From a checkpoint of a small image embedding model: depths [2, 4, 4], trained on close-ups of made-up surfaces with and without defects.
Rows from block 6, named by matrix and row number. Rows with one number belong to one channel. Each number is 500 + 50 x the weight over its row's rms, rounded and kept within 0 to 999. All counts start at 0. Numbers have three digits each. After the name is the row's rms in percent of the matrix's.
# convs0: first 3x3 conv, stride 2 (model.blocks.6.convs.0.weight, 256x128x3x3), inputs 84-90, a 3x3 kernel for each
# convs1: second 3x3 conv (model.blocks.6.convs.1.weight, 256x256x3x3, transposed), outputs 84-90, a 3x3 kernel for each
convs0.122 104:453409422505407466548476476502447443489478478459458454587560495560502467549481465437427365441427375372401386481449466497459448506469471537551569570529512537484464441451446436459495413425440
convs1.122 103:490528497503644530490569505515585470507530510481493518522568536575661553534579511492452426510464522530459470562506509512483510535520500427425449424444428365403393464412380505474458420367483
convs0.123 105:570563647507481512500423441439439488386407455437461496418478397348414524387458586528536546521543531518508497445451493410418485423464502414548563519550533537557498420434463447479499481507520
convs1.123 086:513498484509477436472459502411472408526514471458550447435520490506543487471503454520507446454488509449435436461462473520522536532481535458450335509552543516575543503531441564607469510627531
convs0.124 108:471533475477519530487582562479485470497445427499436415421544492547525516537463513482485445448468426365460475540483474484444415500436411520583607552598581571498489513490502477432448449390411
convs1.124 099:513505520490464491493508447493497527550460578439443532471505551542507540595482497439431483408401434419413386512476506522512494556566517513533580463495544455467471464548581400554580410371470
convs0.125 111:354402402439441510502523583439446432455457442514511517407483512459489482546521539475496484424462498423493456456410388453386414490457475505586512534593545554604500537497487512439418536460431
convs1.125 106:523480467516500550512539538518550449530497520425441520461467547448387535429410434587445415482399441395456540481454488521500483524528481521591556470529515460501484524496551520566427424482415
convs0.126 109:548551580544502551440419445435434484376414470393439462394518447436457477473523527490460550479513573478517576479466474372396488386436514533526517602514530587520516452439473496544536535584578
convs1.126 112:520521467510537456476466495455497451504504414526554421373454465479482492494435477532536494462476484422433392549494412513542486458446449361517499429513507520544572531525355516543401526530470
convs0.127 113:373455510530577578546569500450443425453477462470465470441448441466470436521545560453428444465436487495462481459453386491464391511504463512559385500461482500556510544508488549480426569504433
convs1.127 114:510433442525508515529552516538471491471433527436555603490487523375399521346420475451507380432513493378448607421404449493528473528529500570516523496475537443465504479453521491504528484516568
convs0.128 094:410406425462465470503539520419488468434480490451481506589536535566552444583550521439504533428511543435521549475489503393435465381424457521534538610607623555559575474493465459447447472495448
convs1.128 104:506483407508517430482498500521513485471446408505486477497557492568549514513481475442576511415586551384485405444472462458455471538533510549542567502515537427469449540541565568545492521503431
convs0.129 109:512552480567516466503463462556540538517500505474499495494500435416457503493441411416463442476496521496510536470455438487429401493471441469531480452482482443469396543492411609572532635637643
convs1.129 112:554538504540542532454513535507579517587529506527532539531438424476411459465418487433457500492485614535464510514558515480564479441430381462499445486455448520468451542474473525456519523440544
convs0.130 103:347310426414355432429433429483490500484481513470487520520495413570504508542557515537528539441511555458515528524509519473482498484525535431492527417470542356499531466462488467489484521521534
convs1.130 108:503466452526438449539442450510481485484462527465477501538513494501461460405430551466564504576592497490543517484488480502508464526484450480527509414468581379483591476577455541554399522481327
convs0.131 077:566529451489476375553529467479466466486478469484513470538523483475496468543505479407417456413451533504496454452439445466459467436495468428519510439450450523526473433425435442411470436461500
convs1.131 059:530544559545492552547508533510490494486470515521480506497556523428514531539499535558459545585478496602487463510496441469473464475442432518516498499532558472472455586591547526570543656420411
convs0.132 113:487508486485480469536503503426456488471454465497475511462449471496379407458474463501468492570506458557465419468494554497454508483456462498551567469514593513519540441440467470460474584547553
convs1.132 106:613510491578486490529499517521527421478426474452499493504539540539557550503473534537518424395452439450468471483520494473477508505515513420476401418492489491490539497474433434467455395498493
convs0.133 094:555520480476529522455429497464460466491459457501463465536492477464461434534503475482412337411429389446446449445436422480438438474441451486481593453446505468507523476439434472438415512483452
convs1.133 068:477476485453438478516506520441459423500464467492500488504506498500485558382503517459463490461473560526515510501516483494507503474476511410436479460525532423457464500412383567568547588512361
convs0.134 087:496454510472362553519432543548527551534512529505474490475414466508481475467603480380503489416506495430483461557557528531541547520518538480500428531506454557509467501554508474494516451489490
convs1.134 076:523509485510617485436522450450556475461539474478525504529521509512591449544568517394350365445522541493474465446471483459436473474453480364385475445550530429489434409425437530556466502469441
convs0.135 097:542420403465403450509487504523492506504490494481462485519382449525465449473512495427500497385473490352394382502459504513489519532501519487444531531399499583474519443488491471494508440478460
convs1.135 091:530525469516607477496493444460563417528588466529526516442498522473559522503549556450472466468465535510454411473472462447446476501476496408428435459546471383533452443487419507556468453501514
convs0.136 081:542506455522528497496488553488459448479444436478452430495539558507451502496513522385417492391376388434467428452417449435417421453426405436452491452492570439465607429412434410398445534487469
convs1.136 057:541505480575530509575521515483550510527530530514457472511466485468451483479473529513553553496549573531543479490483484481479478478466454578573561468548532431534535519669570373553450418382352
convs0.137 109:477388464476443489529449501519496496504506496501482482492530476473452524498558598413424411441449476361439460536560514563527510526479466539487513510442441578475447496572539480510506444457434
convs1.137 125:473492490496569519446492432408538429500586562520554567537539538493565518477571574382356346422429496541507476490442475528475479481492501451339361472533504423491466366386453492546456495493465
convs0.138 106:537537586460497538457486500544504462554500471511480483611621643559609585523608589577577536493506496485508482493480469571483452591550502531530558471430513479400472556551442596585479566588528
convs1.138 112:451491503372388420492442523505517538471523509499408479555502439581613531471523485483524549412501536587511509480509483480538534503552511476545536468607529490523458458510435504584491527512451
convs0.139 050:450526489538507608578507487462471441458456493467467480439546452487490452518474473446447446495441384464447437433427393428429393438452456442559529473522530447458529473452448456427449428434417
convs1.139 025:498487507486491508537518537594503457535419454477420448569517587436426585531566499474485511405379471459457490495497505498494495469495493462485481545477522580432509542637499459455476511445522
convs0.140 106:484433338441448422493461465465474512482469478477455450466459453473582518512521555433486505445501511458477443465442509446466520479495475577534474559472466583450480376492544424510532472493481
convs1.140 114:544518506513580473427537452493591425477563491457571438499578579500615556547642548440356382435453525517443504489456414539461452527491505393441467497513494450465522466454421532534493485491534
convs0.141 107:374395430406431395556528469484480476542537518560562545494539530487484446445471380474454485439463531471572567461431474478466488539552544363447477391455465460434470504553490515543536534544536
convs1.141 112:507542516504542506562612605469483513507503469427485454487428558563543514580508419430438552401455578541509435500508490533505513551529494560501497555565463517569504451447518505500550567535465
convs0.142 112:498405387528407376540435423489480511541512483588572514553589582503543544446459500453471478441463467494507453475534545474474534530497538535534483509569441547523505466529547393453521399409437
convs1.142 115:487451420494511459409467442499539411559586464561588452526477481556532446571591556409407461404516486508450464455433475497482475494500505436465419519564458526558403335454565536536456569544440
convs0.143 108:400413418463447498558515528323460539384415494467413424438430517474500491618573505377508579421519565442457499378473519365470536373440499538551541534552550513567535433477510422449470429410411
convs1.143 104:508417422538503428425514444503455388474494430510530442530481456497500526510517495392456444416556513512483464439458475567467442524542500411482460472576489458456425494599570536545478568502431
convs0.144 104:511536597498462471423479403465437456444444446467452406557525536416465508451472529537499453539513435478485448492451427463459437487455471510509530517478509511507434518488488539542540563560536
convs1.144 105:496522518511566511473426443448487462460483449526533522426414360504466494435412499543566514454488507476443384521495475482494503527512495425480476353493483380535525472476381456473363552528458
convs0.145 107:514471399479432457489499467509495460507477456546498439479464463567432446580512414523443430515476533448496508470416406496450386519462408471525411573532471497612459508512527506506545461466540
convs1.145 105:479561499466545539477490467528518483570456493536451491508507416485501513470497518607518505508514575483430536534476462526485509523430472420459502469514616432416537534493384550557448452445382
convs0.146 107:537560511574515501496409516501474454468436460468454499390419366413422474383443449442417429544490422519477477485489492421388419430490472400412591415482597472512581494471492539513526609586592
convs1.146 097:513481459524463466530521509505495442544475483521410401409429587534454485531400503538534438465512514413441432502484514530506530540492478438519506425491483488499497449463478498581464417466463
convs0.147 079:427443391436447451434498466439441468423414452466447469478534554469466456471469471560493382495396329534443408506492457521474445484412403436486496403441478418447467437417416407381420421394401
convs1.147 048:467474523536511516552477491433460498540480513512471504473529504530520510459475437523514529535513493503447495506508517513513540563510540476617468517517448441471516482587450547488368343410337
convs0.148 107:483460528583562520579599541436421464442461457454452428498480481449471410501461496412472521408455482466517556414418419419406393452457454433492433496473439528509484462446454432453499469541565
convs1.148 096:522526485486545511501525588520508445480432436413492477425407409462447504431487513495443510458453475484406487527544524496526491449517487472486470521501457565569528553428504526401483604530621
convs0.149 103:522523366565516344551537427535536533536564537530539517536478411574468436585418382421422475412479545410518566504509503537511514561569570474518456470507486487484448492496484490478491469472496
convs1.149 108:509508435483529458462526531526537496518494514453567509521481482541469484533511493613476465482522537506451504563519504562488458477506459552482486581491482529462383567391536526407529463363502
convs0.150 061:497536496580473424551470444496478465471483458449452438508508511455499516495472528384447478366366440363383454467455430450466424420427409434534525399480481452509501415391441435392453437376392
convs1.150 037:487460524457506492469532497572511546599455504464366391441507629490429540471478654440438470540512453457487483571493508552481483488510491453462474480437581438447448499423552534612533367475481
convs0.151 102:502464462617584463543575453495446426470469460437452442526483431513504507528507516509471426488416388433382415495465428503431364502440425442521426481478495456535479473509499465481501465502502
convs1.151 103:476498461478584494481489514545530449512499494447550525486497468466484483396503538513385484526401518519493530486443483437424417519503457475495473474512537447564502514404492519416507566503599
convs0.152 050:467450464501415392487399404459460455454453464460481491427449469461463467483483424505417447428399400414470489462437410432429428451439463413436479447519513393462520453482417436450435471455487
convs1.152 021:591531524586534529605550526522495460482511510453499554464492419458535567498602517553436505509465451474443394478486495483485485485499487499497521501542520500529518473486548601641553429471517
convs0.153 091:478476484534465367537475356507494456500497464448461442518551555510511514500489438419415408384357412400417421538520491497528459491489430468474580550450538571507549457480469424475475408430443
convs1.153 084:504544463463643486459480471577573479560539534522485556518557524553622517443466469409474484475467487506540379539454506462434473506497498490451458485383443349388438501464536437451485478381481
convs0.154 100:527559516559606477529552457524519497500512491485494470530514467542487539554537488360429429334390424307331370564547532545513532524497522474443539497469460520445476518542547534545544563554558
convs1.154 097:519531448484601461445482409511522474479528492456537504535505419452537421475573527445431386476517516490535543466364446410377423482452458426291404478486547478533495447338484504442527545513585
convs0.155 110:614505483523368458488392477524481468503462449491426451390395464501515462664569489500477435431459436397448481508457494467442481494525491470518473521494380551464441451506511477551549466537497
convs1.155 114:557531488545597463538535514514639472543592475389489445430545521533578553549487437536479457472475537521470496419419441410450508495511527401533533469523520357440496467571436497584488399474438
convs0.156 103:522529624531567501555541500487448417490501460462496454448518464461429495510480533567601573558604537503585596455445442474513485470527549455557499475518482491446430501510512509528535482505546
convs1.156 106:558550477490526484447550556487535527487528503499484437543585499503446458491445443434534420332406346379412410585631501620698500503497434490493500463404433558448428558580580541511531549515557
convs0.157 030:507604553510546486531537544434458458461478477466491511530519488555537512535515556485417418477417431470415458450454454433437445456449457443481512444477493424452515444435429459435435493446451
convs1.157 008:508518517483491472504499508520534460432509519470488529604491432489485420468557487564457459626495386499578473488505504497505515507509524492511527488506500476499476466450380609404585551444476
convs0.158 108:548522541461483491470505512503521480535529513542545552611595546629596544574570542440426437417387448527530534471465404512495501519569552592545564528498537556493517456480480437506504429518539
convs1.158 108:486453452415399402465506522552548523543495415488486461522527581588579524476400349585516494480515525545533536546504495506484529542527533469523527478551545452446468499536433484544485504500472
convs0.159 100:515463483495421425557487503513490522508514494514480450531406499497535444455533501481518498462524480485515429524489541484485547510503532568520506601552499595527500447487493405484503433479505
convs1.159 100:506510465481630505425553505449487393574569468495568521488534486515650506596661537430431409390495538440425444466442476462428471494462503355442453507556462474505390471465450544538516532466523
convs0.160 107:495504458482515505512522474499489443510503432515503434533521480535486496532493569415489505505509544465444485498496477515493437538480410557628468481396442465459465508500485566496454501463398
convs1.160 107:529536445541586513487527421521555486531478439500550509443506542419463475454471460506457422384481470464535626497453479485440420469451434487425470421476497414511506471511544469513434486531548
convs0.161 116:515501489516530523516472443469476416476494452474491488569488494562540517561518554467504525482560562458503538461487405483485436491495496547542419505442394516497522497509486533509484536560527
convs1.161 114:485506447502553487507499453572552479528445433454555505488501460430473488432466461544508452446456503416465552557521498531525458477473431465416462466462537524491518531510550477434547514547625
convs0.162 108:534553521467528609415445593495506508444479476424455501595550497586521489591517529478454436519498504477480440483505539446497492458508514584522484513524505468462478507530533542534525543535523
convs1.162 113:549476471508540485453568589484582497464481502542515491568488488428449562557506489392510564474513524496544521478563543490494495462478446464445547474464516571438510383515525417479525446522512
convs0.163 104:449390427461452524492492567546550567557604602572611609467457416529465402538537403460382437427404414421491508523507540515540549528582598417477485438510475495449511485544524503533533477526530
convs1.163 118:511509418500495482573586612532527503524553505536501484480485536559526498504471469496542537511540549525525410486496469438490477522524493610482540556400469436399454551540603438540594379454484
convs0.164 110:562475491498478475503470434533479477541504482524493461452463411515382434541478456488472576421503579404530604483379456460409450472505505550521509515429483528397427440456480483542561489560543
convs1.164 105:488474464479555419494534520455565410505565483444549434342503553456477508493453507554491451505443485512485460560499412549521457477505456380519464406425443433409533510534406471505493461527489
convs0.165 097:569520586413425443419404431504515496511478498522524489593539522519491554464512457461488516387481481373464471519462484515505511540542556408369430454410466460457462504553522508562558493542540
convs1.165 090:522505477483549442445441450482600453541628464424485414422426413458473430477462517495551488480515494517479380495493428449493477472503506409478378463583470379552482470526431528536398497516396
convs0.166 107:452466574464505598447505510439475518429455484412440439480511451456500416589491522392455562466542605488570587417439451384421453399436470520519577556514565475519502460467459538536509534551528
convs1.166 111:502495478500547505473502507530526466531452488569486460451494512422447534465378471406494488393491537418460503616557392605542442437437423489535535421523513496440541513584423541514435497533465
convs0.167 106:475543524543550546559547504577548583534528574470482508435458483395412527482416448528566544544564520463468441518515570488481538451463491452428477481457360465449350469486490456459453451473453
convs1.167 123:478452409506502417463487482496506469527519481526542529535473486494401472542547556350447517385494615378379536434500452456475419410435424551537495568523588563552522568534491483527563534524559
convs0.168 102:422448433504490465557518471549527516556562533570555553473461468502512455523526458464476451426435427405435430534518486554539508598617575581567554574482442599459398470488496490543554471518543
convs1.168 112:471506456464562485492580562457518432558539473493536497478518492535597545516575524489470452411460489446427427503463439502464463541491450514490476503445404416387424482475506459457563404378510
convs0.169 063:465446544480438557496429554453443477455448498488488533561500526616544580573572547425430416445414390409387429452471508444463508448479531434541506406571513384532464525501457501494494448514520
convs1.169 027:561502526564549546605581558443512486472548470349491450375476516552396412549415397392488546402451553340425459493474470474470466467466461454608538377540462427458500510576609527566524336368411
convs0.170 115:591550580563554508461498474495496479483495459501507478571561558576495497549494477455455447374416426418404433550548522525557538517525533445428445410431471422426515538540511532518503565563543
convs1.170 125:506497480469510447430474468491548506467445445432506510485469454437468445567554574585527417567578503490571548455445466435417429417467462474434410552494535614600596513422442542477538547566652
convs0.171 110:419477588454506546468478555492496528473482523518436501463523482529473514529557510507518499497490530487536559557543536584509520502438472501464500459479409493458393573521428526455408516420377
convs1.171 124:483430501499486542474443510392417451435536594410534587516517568532493553549622553456518441459467543409433548506421453497474449489464448468443407555560581548526545401428351367593541398557517
convs0.172 097:576637533560590458598575504583566570563581547560568564450431509559437500518480542498490496492482480436470500584574573565584590522581585541550508505494465518481473502492528461494542476504529
convs1.172 104:505470478440451383450485547543492446545490464483528454492536480553563512550616522517454422392499494404480482536480410504462410544527441508493441563506428501485404565465503521372587440442547
convs0.173 110:529527549508488469514503455531513492483506531499498530450470438470390487454388454530518454487459490460519557501508458510496488457506553512579537517559537556552524440447489413460519431483550
convs1.173 111:485451457476457426487494529532543455628543416491464419448556534578634561502547414491551464419533525501451447507469435507491505522527551493551427556585501498453477542548425543561483439436449
convs0.174 073:458532428467612553501476469466448457452448452460458462442483425379470411436484495431365453424396468404386443478432410465435433439434440445395478434437421425417473430461452454430391434480396
convs1.174 040:548578561564593554552545566442379419472441487392467463419514466507528395452478461538462548451500592416457489493490494495493500502503504410505524491541521435523493562469502603605542493627445
convs0.175 111:506474532470485517471508525439463476418442477410464480474505392442455457445433490468485543502527532469466508467480482429468469368449467439535600525596592526581586460471503445469500502514489
convs1.175 117:495546468523504444508530510438416440479448492490472468472553527548495449468448415462563502425516580463433432520555521493552498566516510494489520538528485537587520522487501539526574520547560
convs0.176 041:475547598488544530473468390462459462465464460477473470498501486526538516518504501357398408410449422415452502435412469433406444431441456433534498439504511486527506431429432409408441433420455
convs1.176 018:536528512487478487474487515512481473522493512498471510503455398432462583529453490507502452499466446499423465490499510501494500510503505483497458506510490561493480562564524462467423472473462
convs0.177 102:467462416547568505513557548562537529533555555504527529474477395572557507607589517405371397413416376405425359585580549578571567559560567391426509477493522538486491506531533498527528482518531
convs1.177 106:537503410478575445462519500539519486486536530469485461486471438504546477468505471426505469477503493535518406442427442392412411487462427503442496541435508459414444487445536456468595499449530
convs0.178 104:504499463455421484498489500527477466508477458488449436492397464461497498458578530395470446411489477407477487518450440544483464542513475556479473537427471596453509480517479482513513394480464
convs1.178 113:510528462488590461473492437433571426487591543496495509535555526526660593524618601424441461443447531548468424485497480458453498497496533404428423439564518392513428450460420499541485501487449
convs0.179 100:460570557365468471398479463358404396365386406394446440587471453533499399553550542442475530443447526497498518339452460347432448365420433558565548511544573514595590442472436460461437469469439
convs1.179 097:537421423476413414490467511545524541492428462516416446589570486537502507524435484483545459451515496483507514447432431427433473503504501551580622507578622432468498483508528592522403592547396
convs0.180 093:485511475489470406409460372502501499488478483450475466573586497479478438477446456523474469418422437419402451484509468463500463466481494483446573485471495512522475536502483556555557482498501
convs1.180 069:482530513453596514472428448553507476487525540522502500483522536522525554414388480435477472463429410516478370506470471462473507490513490439497499393451401401499441520526428536431362537429445
convs0.181 111:487477460495466466531447443504487522487446491488427421560482486495484476534538560458523499507490504544485457479540560443510544423434486562537549584597532596557559389500538396480506410455459
convs1.181 118:486388386468451381385429396551496465553520407593565422568611560558606477557627528460438441463552511517462448430447445510502498551560535397371452504563479480517486355478439556574457551516488
convs0.182 102:387463463476402394489502370449423406525479442539511481502523541411450488386439500504514485489585502575663487445447461451441454505433443495542531478490505496533460522524466483498439496497464
convs1.182 104:468498501416493492499502505499449479470455487530462441481439477501463507486458433462414576415448584527424387488557472450409455561546503494548581482494451522546490528491488547512398560528457
convs0.183 110:538499546560518518566562559470475448487476405515490446586529497496496451558480558476475435451491461499529521517450410510470373546517376349516472436450552567486527518465388548502403582534482
convs1.183 100:500523531538515591555571567461465552428434533425444532587622557491557622459449602429498551397485519541379433500528490555559503509543525494523540469439422486499424432423522507480457594571492
convs0.184 106:440571495545536517528538471530539577525527562490496492481388460374378498465377448423457473423469479498489510489483524490452483496463477403418369446407399417432395536570517524546508463509507
convs1.184 119:496469454461530489487533532571543480564482481521520524528536502551469443504506528355477524424473573419428557485531448459481380420432400575536494540467449555511535535529527536368564528440587
convs0.185 107:496435422500470434507476447498482476490497509487498525414434441527513485558645553471505429475424381437371337504501481522489486515515488510415447546390448571420396383498538427517558477569549
convs1.185 115:556557477536609492457502487476573387499559494407484493429507541445547535509563565586484409565502511548512497439447475431433477511518511423429406460518473402485552439424449474520470381498536
convs0.186 106:476465448521496454504507550416446442464463473458494469486488397466504483503476489461505475473457449449487456456471502459497420452455473455477532450458428562575562542514528482508533336388475
convs1.186 119:535504463539601511463545460498568457372488469429495503528460427517538442401447426386391427410415405571524398510419492560519477534544511508440506385461473382441420487546609448439411486450422
convs0.187 109:466461467494489531519513526471502538480486499534496451480494529479462460553492502415510559447523556493541508464515554409468533454464497517460391528506440505493506471566575425481527460483455
convs1.187 116:478426408479490421408513473490493391558541419585625496501438426497478464538565531408472445394580555465459494391452515525469474501511476435492499457617509476510408389552571534547460568541487
convs0.188 082:514498462397441421361478355474472452448479478457505502522533456464474449486508467527543582461540612414539510424450448437498487425500519540491494482404458482520314501491474531518532528508500
convs1.188 060:555510530505535474449447473448474491467491526521496492485448540507447448525468480409487462430471473400436399505514471530507426461457463474543491416574465458562509543577493512559328496595480
convs0.189 100:503456477484481502486480539394448462374443474377469504525546487530567432549545507434466502474484529478485532438467477380458461349446470487549565532566624498602600500501459460450475464451488
convs1.189 085:530461394513481374480473507534459472541451453537408491528509518505434512514415449449563477462556553493451479523465501458479490513464548588533584529537484541525437574554519598528446449434418
convs0.190 086:534523568429486533459434506504483478498492490498488492410454483489511529537553509441464419473471454459497462494481482542477485533517477410394508447406489466424452518558550534578587467552540
convs1.190 066:497505474444524456474450419454571462479581489480458476472492500444505513419501571425444405483463477568543459471514480438494473460476494346423440373538535434535477393503374396550425459533449
convs0.191 077:409426508430473410424453460456475474474496510472510544502449464434457484458439422457518488469545536461492481458481470461485486473505500448563481455516475436552498431466510433464498431464486
convs1.191 043:464452492534438493475456501528446433558481456478474478577452497471417596527549607457532582515531453537592424529453504542491487441452482483446532477516447525561498441643582488519445437496441
convs0.192 103:474423461469443482497464468520512509502490511468455495461494454554536538570554540339356339391367363403404386539534500567535500515496471493463524490399452508400421485578568458549567410506511
convs1.192 108:481518490434544480441485445445606390489584513444518505535545564474579570487569597418396401497457506610543508426422477403388431469475496429396397453547521372512470356427462407504434436486483
convs0.193 109:583528534548514425557444411541483471522503502523493539377458475465461470457537438474504486481527482433507530531488513519500524518558565527599612552575635572563617421459495416492529464535567
convs1.193 108:509488461465462430483445542469448453516447426427467441429506556584589616539585520551529484469544525491469475498440450490472522527507542435556453502566567505511542514556386533579553401491519
convs0.194 088:438548589509528538537579641493526529487502516466501504487496461489449440578544503418458500409429402441430436551526563482515538474491522565570541495553527487582554416448430393433412482498514
convs1.194 067:538505522553511517532489425514533477482535479464435440531438405550487465515430550483449466443410418422419391483497501507505478486520461526484456491523519502529564431505438482547377429356347
convs0.195 051:443469531485465494433439462448455473468462468494483493576521493589457487479504488401413409390363393375415428430444490413437451427440465432532517441541553452504554441432449492433439498485517
convs1.195 025:503514533523516525507470477491475498515507518516502521463449492496460449599460513545492517462521532432528506485483491494491501502499489530479519518514465538532520651513416636582543566502467
convs0.196 116:548556531489485459531463434437499497362450476413456457436457448420521548533481514469465503502448451480418423493510512374468497429500482509536558570568572588531520432447483455470506517495527
convs1.196 112:504492480529586463472467488494528416528518455473510467472532488493522440524530445517506430531506510498494474508489487437475491508499522398383456514511492384499545423408495523586562401532578
convs0.197 098:545567531541484495494450464508501487516481477523504468471483518442504502527412373580594548602621598532558535484476482506496492531519531461497528459545546493535458496512481513514506525517498
convs1.197 107:482539448477505459439504505502546526522503469505502490544541490475464442521415449521506529437431480413436474564640504579644508489441397544479515464375411418412380577570600580500523465441475
convs0.198 103:629616478583580492610532424524507477519519495527509501478409416510468417467462437510428402472472459472421416465446455508478499532519506387530576440521586495530589447452463434415473430400462
convs1.198 090:482427561508449546466477599503364388546436493530467502579605491576604512549627575534461420466530495511454438501507498529520498459542519465450505527525541502531499537378404553499452520474439
convs0.199 108:414418341531494465528557571462469440490454469506474502413422503425459479457514485514510469467452474419465549488445441478468424505447466421421370450460458523567516563540527536490476512449452
convs1.199 118:535468459531551527510563509493442428451484473397472512470400496508443495421401396511434414389449464434493502469401479520529454501531483543554571460547501380461409529548581486461456473441407
convs0.200 109:541574590511496491483425418469480509426455489437449478411466473380419503449538580503422482491457456445449512488480524431422514446474516498461455542493479504467439427466496487533556529557558
convs1.200 113:545529505501585479490522552447506401512498389434514445361447454473531505477488449583576488515496514484480408531478423523526511531518506400494412468523450488552591499514450497577518465558572
convs0.201 116:546600683514507605402449503444443453481436449498481467500524547436436540477479519523508542463550557522611571469495516430427485465506515529474457517496439514473437415436472492551554549611564
convs1.201 126:512532487464505459513506519452583463494579439424541424373412395469467501510405498569584544489491454491493376554578448561586500457483443398523473370512479553537537494564435475527440488545500
convs0.202 101:427529598431498543441495536502494514524488505507471497433498566507515512550549510421462408445478459439486464500486541531473496518441450528490432472496443537496484508513454506477410482452326
convs1.202 107:526539517462508515473489484431438538473536590495455540534527528514602582494627597500536506484524557512453548557488512526491452595547491513453472591579575468429506424470444409529509483477481
convs0.203 095:422434479599568470528530457505485443496501481481477455475488531511537552634552577440444444345402427358391378514479494529489483512494501327436496506474521519495480547542522530542510525556532
convs1.203 086:485491429442561430489505457536534482475513486419475438503491415520549474418455434407561508454504480519528414437446461403456432462490434461458455473425465431449471529489512488468558550512560
convs0.204 111:442392533493474580592531532500491498473471475464484456509548491368448466541455589505521472445491436429439465464476507434434432425440409440511538503537541488454417468424442494488468525548527
convs1.204 120:523559493511559533555556532542512442443410441473418444469509514516478486467393453429513506382477547476453408507532499526580525506529474484527539479423442488556564479492514404493548525605651
convs0.205 103:556552540536610586533560571494519540502531518505523503556482531639567478603573516428405442444435479409436428520579593514578608538567589439463461455493506477519572505496484496510485501497480
convs1.205 131:515435438487495453453469473553511554508481521465480469496408449497465439510486465453494434461521452520583467439429439388414396424408428529465468547485526540498522490450549512451569531546589
convs0.206 111:521477513534467484537421452460462522518475518546509471423423422474448448572522477524534529450459483492458443502542553534541536504494516444403442467483546523504592490553586446507550392438448
convs1.206 115:487430410460493444483512433472462442525551483559613495547455380473509460468480473479489480498521487547494464440430485563551501568562499443442475439468484407430453504524584523494456523483427
convs0.207 098:499544554501586583538523495497484483501489464507458461505523489523541499518546488469457471444463481456456461538479465509443430480419411379482526368449530408400498520491434545488409546472402
convs1.207 083:545500488586520526557546505427478514507519546513543480510580577506508598542464586496466462498428463470417456494513483513461497566498495513479483520453575531465506464429432478647485533489471
convs0.208 107:486448432432378443464436467534532519522515506507498486393385396508569500561578520314339342316389413358449455500467467539501477534546522470494501468475514516435471554579542529608592460560560
convs1.208 111:481482453495592450506519466477620418578621506444461480476528513538615533466503503424485458474497506579521401432444468411428473511526536444507406475540457368385396471526422487513481427416418
convs0.209 119:516572554545605569566587557481471489505488470495501502456497484453474480463425538559517502524486481471493515527493503477509469470504524418546663399497625488463583480455480447467505453462532
convs1.209 113:479485498500551521508537503459384411527454513465458512545619611587513471650459483539502491484472479473466520475538539501559547504544480527515489511512415588554532506411510508475469499563590
convs0.210 099:451452450528515441516509426524498464512455412433404357504575410520473459492514473355404402346397416364380368503488475525485454513458423455537584497462534487445439530505503515540542455498487
convs1.210 089:471529474451613466453479420539561478453542540484419503557553483520584492396452443458447471493458527565554425522439482456410453529491508419396449462439456346359433408415426463436463446353462
convs0.211 100:431470484535521488426484443520534540514517524498517508522489473592459485589417426482505481494519502490489449538551563540546536519507511432418521481459580485466449552562570525572578479531560
convs1.211 089:491545477457520437449513464464527535462538573436494492522459455459454367346367382500508499555558510600641500492544480521550466463475441529492412513417449428385483489486478479499561454471481
convs0.212 108:372385386489438544535553575420457439419428433419431452371538493444440466427437469598598535519527500445430414454449436484454418458440420512551552504523572508495521561528522531439436522440465
convs1.212 086:515455472492449507516517500440425448478466481422480537422453510511415507479459522482458401461473406398416420428391477519521459517561485467560558476537512434503450495539553456568560474483433
convs0.213 108:440480439448441501491480481502471490522503482502454485479447503459482504495567521466509427470502469416475454480469475534498481565549475575509558559447507549442454452522509475547553425537505
convs1.213 111:507511465488580491472521472462574412505574505468495492463542561485608627530616591515437426485431548516445497462441479488451482506484495420428451459546503398474432435497439489537463376460502
convs0.214 104:595553492531551514594557567565544567546560546555545550442480453583547497477573598423469509449453455441417404576626589559628634528560556584507495549531498586510527449546548429500518447449453
convs1.214 123:507495473489496430461520492479456417550549494539553471516483502519519477609611551502399360472526450450466451468488430478491459510504495502383469583506466530471427498420552546485558488427573
convs0.215 104:445450441473433430451480451530517504538536525499517503467445483473525572557561545310325380332385424363407381566500520536474495532484497462496527524499605514521482540542509554566542526555524
convs1.215 116:506552478487634496493485446490569444506575526469513528462491446493589469408512505416488494491505534584552452441418434374372405472455449440450397487516457355430473460464439463505494472463483
convs0.216 100:583568563598603584626581553576588611553593596559565550498457434572491495566512578422497553469501526458448480589619628560614634554603613463540488484547482532501543502525509457484467510484460
convs1.216 115:471444438451497398498489506517453488489474498485550519470420369491466455540546513513480440454513508412498485480451424470454395514497439532420463569486531551440478489440537505421604476451626
convs0.217 101:463455435508518466552493415444469497489486511474452430419459445488458477493490492363390404405360447396342435431469497488472449515468445538492484498438519466460475526509506510535498471497477
convs1.217 097:504521432495587495535543526548564512480501539455539514512519466507558529338466495513487492506423476576540520538441501535426451528527484494477479399404441362354464544472487443369461501475521
convs0.218 095:526577560432463494417421441481507449466476469493484447593548522548589484539585530481487516516458498505518537439482455469460441459448391450510544423483531453424510491540501530534538479513496
convs1.218 100:433418482382376507480469554553564598492471524507414475653589514619437434432414518503531452439487422463478498458474443428479512512506496549522573451507568413481477514422483539430462599488459
convs0.219 089:556553447537566443515519453537521550516498521489489495621509489541507538528463509476577563493548523461441442513548577484523551499494507445421412477449447452438451457544576481507544514517515
convs1.219 081:506430401475522428422509477499527440534514473495529476500432406497486430576575571495513501436505565392421499455468508515469436505485435554549465561543449581563431586483549490451510477445559
convs0.220 102:502576574457537521440431405390385349378394388396419414510449518493493443527555566543544532545581563529524546392413386386421420423433461577516584595551582592602557467447408495489489491471480
convs1.220 101:517542476490523469521496484564514513427387423507519478499491461498471554487430479465509515355430463431408437513519478457470504496487522478537593424535570532490519488467411527496367603481462